{
  "arch": "shufflenet_v2",
  "model": "image classifier",
  "dataset": "pixel-art sprites of 400 made-up characters on tiled backdrops",
  "train_examples": 197500,
  "image_size": 24,
  "crop_scale_min": 0.8,
  "horizontal_flip": false,
  "targets": ["sprite", "place"],
  "num_classes": [400, 4],
  "norm": "batchnorm",
  "hidden_act": "relu",
  "depths": [3, 6, 6],
  "kernel_size": 3,
  "stem": "deep",
  "widths": [128, 256, 512],
  "label_smoothing": 0.05,
  "loss": "cross_entropy",
  "head_dropout": 0.1,
  "init": "trunc_normal_002",
  "optimizer": "normuon",
  "muon_scale": "match_rms_adamw",
  "learning_rate": 0.0074,
  "momentum": 0.95,
  "nesterov": false,
  "orthogonalizer": "polar_express",
  "adamw_lr_other_params": 0.0027,
  "ema_decay": 0.995,
  "max_steps": 16400,
  "batch_size": 512,
  "epochs": 42.5,
  "lr_schedule": "poly",
  "final_lr_fraction": 0.05,
  "warmup_steps": 820,
  "weight_decay": 0.0,
  "adamw_weight_decay_other_params": 0
}
Rows from block 8 of a small image classifier, named by matrix and row number. Rows with one number belong to one channel. Each number is 128 + 24 x the weight over its row's rms, rounded and kept within 0 to 255. All counts start at 0. Numbers have three digits each.
After each channel's rows are labels from the 100 images, of 14848, where the channel reaches its highest value: "responds to" is what is common among them. Only what is clearly more common there than usual is listed. The data: pixel-art sprites of 400 made-up characters on tiled backdrops.
# p10: first pointwise conv (model.blocks.8.p1.0.weight, 128x128x1x1), inputs 0-127
# p20: second pointwise conv (model.blocks.8.p2.0.weight, 128x128x1x1, transposed), outputs 0-127

p10.28:137097098132126143155111161119135127129095107100167187154081152111144120153149152074120149138118146176121107086140132118147134139094114080133137120139125127122114098111119120164114146130124128074126138136128111158132106124166146160187105117114094103129149114136124128121096126160115137145123111126128218112108100152090117154131137134103159088108135129120148187134155117109097129125130
p20.28:102139113132082133146105104140141114178104159140146097132143126122117101129118107142098147136163170120112086129109184147136141107179132134155138152153153117127110105097123130104149135107115131140102163064114111090090161118159119183153122135106127122137137118139128150094165122165105119115107155133106145165107107093105156132116084086119119154137087111125139097131101155091079133123127
responds to: lower left

p10.14:158171144130146097156147087098099159102131138127099112139140140120132123083103126078088151145155104123111103119164099105136100118153122121108113127095076145106112158117141121123127123103149112146138139106138124114140077178096093132229123124138162098110139113130112116151169103098124124122107167132116104132128131129110132116090172114132160123133111090114121103145142097141126097119135
p20.14:136130103113140106165124107128123122125130109112107098152135149151151115146122117082112122131107100094093133179141116094107107135163080092126116117119133120120163144127087075124097101147146153143070108122135148121134120130083084087108100098125076152130110125115144133093133094074128139105119087109149117117113091145079119151104157118101122086153165145138089139106140112136143118132101
responds to: upper right

p10.91:105126132101163125108125095094173136127086120083139140124115087117116146132121101121114155112179118110110141133180175103152104097091154139109154116100141134142094124123110127121153139126126128122120091129151133186110114162125158145168151148093164115097166141145155113181164175090114113133101132115104160141129130140157129107157138102130105105108162107103141182123110137141155110143115
p20.91:085103108116121147091118098121148147093110099119119124152125133177136116131109096162149156150125096138122125087105067142185081143167146134141144138113102133112106120158110146141177181155120102136132075110152133117134132063086130127104126143113119106094127147164170155119131121123130163113109152140127160123125101146181100146156121128131123134135119102120126149164102139145114124154112
responds to: upper left

p10.82:133098112088155113119122129225146115128120147177127158124134170139142129094156143143175128132134185128116107145133129171102142167119122112142111136150167132137142158116168157100101153169156125134134088184134148130107117130137124142137072105124171127132137151142114137114146114126099130157163167146141156112158108138152119116143134136105123116150114179123152137102129140113119138101157
p20.82:121056118155129118135140141142131169143128113162105126149118137115169162227111122137110144138121154177139101149129131109131138123134132146151134141132105152133147139127155118121176165116104153133134136121119144160142119152131125140129132153114100129155140226129131138152126219127121117121122158158139130115083142127124131115161139101104130148112150115106118114107117121133145140101147
responds to: lower left

p10.58:104149142126146122162133097163149161095111118129110136161146156200106164131144134114114122147127134138157147093107136146102117151119113119136122109141171240123135133165138142143143133129103121157110108113109175168150145128133107146130098124136109116129123137126116126118167104126071143136135135098107115159131175143094113116144116101096151122092124160113116116145180131089123126107137
p20.58:165112132111146112141148161102126116111100102162119132155108140106130138084130130130136104081120171106138162103097086156115110115126119151125142106089135129091141103136119104103090134092100126232139145091127158103116123119163140123129116130175092131124132073137133139156104128129112128083131160143141123112120097120072141143123093108147108110116157126123161120108130115111138124144091
responds to: lower left

p10.90:154075136157169110178101131137084137115158091172095130137174142124138162084160119112089160125119125148160156164141130103100126126115127125119156102134104098121154132160093124134136102157128102126108149161146183169134097099107132135128147137141137136129123155123093117130110141149148085076102121126137117136129102121109119102168179134126123163126103079154123101119152116124127114107099
p20.90:106130088110127112098143118124161120124121157105128147186190130116104114105148124143154100136116083154087128152092133108118125104145143175101119135102139156093134113142142144130135084116174187106146151114150167096149088109112144126108132092102119093126098108107091150091138103147112136146130121110131164153100123146152108118116106155158148177119099093127116101140113171112115138135114
responds to: large

p10.35:090159099151105102120094110152099118128104134112131130085122149142129130117098121098130127121125143166106110163097140094127154143154129120141134146128122108153157169124093094116118120128127126122104145104120097123107108170132095141135141057115112079104124110132114108099107117112050090142139114120130131133133195105109151189122189116090120107131125096118147091125138140120146100119141
p20.35:116116128117137131091139123128114143139147122171147116092073111187175128224129107098133134112145125152174132191115115105151139119118136125119120093095118108104118117109119130136072148176129116122145124138116150097132114105102129117137120196133127138121096077111115117166116084122115145115114124099143149098129118118139111139146112118128132074097155131093125121149133115112124128110140
responds to: lower right

p10.38:095161076130112121150144128146156099114114131101176118098128132102127116109157173110183128121138105113125162112132126096198102149109117118085174123110113096143117142132145146131153140116130129145112096120139105117129117125165105098118134113181201140110140105145085131100122096121115155121134113132141144139083124141112127120110121096122107125124143113153090156122153157142094191120160
p20.38:121106146132139115106110156138144143170121133103214091123114151164161112125091119109195101101148098096104117140134140115130170165127134131139110111139093090107137092156121137087122135120109123119126106083140135114141156106165117076131146108141105106129106150119140120117150100135129113100100110098122073148105121124078105083123130147109121132133131161094085148106132126124112164114123
responds to: upper left

p10.41:195106128192104096116128093165127130105144139118110120131116131110132122122134155126154136187129092112132182125145169130165142170142156142130112113116131114104152104113103097132091158097118126114118151101137132154145099164126135094141163118112148101133156137134167143136173132128117117102155114114153092125151123132136092093138096133146158111117115083160151119095137119100075176130114
p20.41:103116135157117135133106132109099122147126127163113109133138112088100114099138151133127119176141114165134142175110123121134110137186111105102129136131168102130090144123093129111091151155148174123122152107110120116123153122085152138102147142166109126116108129139121130133114111131069122123118160137126108123095143181122100123159105108116121086129100086182129146176112174101143098060144
responds to: large

p10.84:136115149133155115115122130105111143133130153115135117095118100131101155185144152141126131148163117097112164142108157097147129151104134140074137122127163134124097106123080136123147085143158128135103108147106061107150120117115124171101136104115104134133157140124094127131114134130127103127101140163181085120153132157137143071164215121164127119138140098124126127143117149080146146101116
p20.84:089114118088162122148105133140103135124097146104169147106116125084134164109136136110116158184098133133084097120128112169122143124114142121088136113107097130128099134135123118120068180141131114087111121106100103128139121102117136128110126130141129112132129106233095138121168135129141124093202135183143113133111160120118125123127125165129142119117107124123119103153123129120130096138113
responds to: large; upper right

p10.60:159101127159154100109081139140088125088126130095140151129112120155166133093084123123130117166119167096102115131084144141134149129115099187122100070127142121160178122123126129096103136154131149140149135121149129152181154113133136151172129124113119108100124124120155114115100109107123092105156132097097082114138160109143124108132121141122044139152117094132128146119109127115118160122128
p20.60:146128146152141071114175144140147127155129164139165112121143149115129054129124148090142117144116140100108145126120131111119081109087139137146220133136096126129172099138145110113122113120139137130149119096136130109108152101126112119116115159154094119148103135094171117093153105125119106112144124139180126155164115123091124090132088147163126134140126121125102092159132170137112120111163
responds to: large

p10.94:102176111115154101151153155138144113119129143141121134114101138143075128108136134100096151142133145071165113134130126113122183105130144094144101138113095161119102155101148127119140154134133153139132097121120166103096139131115094134116115117120141164078122138130125148101112117106176115078138065125179121090119114100115141095151117156095154140156085126130121128141128106124170152187113
p20.94:117181109157140124116122117114098096131106129114121108101108131094111142068112133120144105106054118142098123107144100169126145084148108148129168112132124110162159129121131126100160137110113111110131104107161185152102148110131138195127133090137135106151138075119151124112153093111116109174099137128107155193100113097122130143144126128117114108101147128105131102107109099113130122123113
responds to: large; upper left

p10.32:142134152125131102095099103138120130107106122130126134083137115113105124115128128148111120102086133088101092145092112125105127106115111121102102122115144060097140121078132152113106111143102112123124124113115101126088117178126129127126133135164126163137123128133154135118156106109209113100146081095194159138103135121122074133127163122120127144150085141092101126132171112112156157164120
p20.32:118131103153098128128144129129118115092119119127129101095135139120126102142113121128136141210133132115144134147131102130116142129111113129136120142215137102115123113086128117128054151111148132034120107177171103166104140101108157123098143126126131111107124109153166143129128072113118087125142130095125144147139148119134106084096114128079134143119097114144124131140119115120131133145131
responds to: lower left

p10.69:157128098161089123119077140119114135102120112129106089137131102069141161130102108125126105108134078083105105099094142129096125150095138116128105123099124100087129102100152139155111125114085118126094121135091105132161105088141133113083118067117159114113104130130115119093127078116151117111090119091114125095106122136099146100090142105092133081160117127126129161114110113128100132133124
p20.69:109146159145156121113131111161126094109125124146125118161092154154118118113131114116153142123155132150107153107127156180166148137117137119110166124102137131127154133161135111192131137099153104136097102143093184141108143117112102170111120138082129118106119077147133093099138073117121130162159128157128112161135129177104134103160125096107106129147165134104125114178149146184151143106134
responds to: large; upper left

p10.44:148117089137122134134141137106128132138090148102107127211159161104126121099167136146123153163127130119168121128108123108177129125122155115123190155155170100148126137091112147154081134160108158142091121110103131115104143176184093114125103132148158120205132159143132139135136134107150138102136143152154133121129105170126146133151134114143137125137102165116134144140151153131140143096135
p20.44:100132102107149161074125108076124115119116085116112131160105129127109128077126132115131132132110177132151135112133126175094105118118113109138132165178134146113109145151169115088152177093136107180100100170146099142150120119146145133102162110141085146117138099121167177139131101095099126119119129154149154131132070143133139109110165136155132124143140151094108147152123143093118134131141
responds to: lower left

p10.0:172080120134146120135134112119137140093131154080119129165154095068144110140158147122138115151135106113174127070166144094134093128134126135115132130111105094118100135137130109124109097138142126164109102108140157108090100147118120162153106135125101120117104133158102079131128152149113119140105089115114145148134081106104136122106066112121137112150105112078133092116132105087130086085137
p20.0:139139117174137152150120144142106152117112120100130150190179121165111153137091175096132115165124119128146150087119128121117111136104097119097160104122142098135091152187124108105129139126116137149118106145150166140128117177130115126135124106085148132154092154127137139121143139114140079063101136138149153096152142141124134121123120116126130175095149091161142172145112087105113088110127
responds to: large; upper right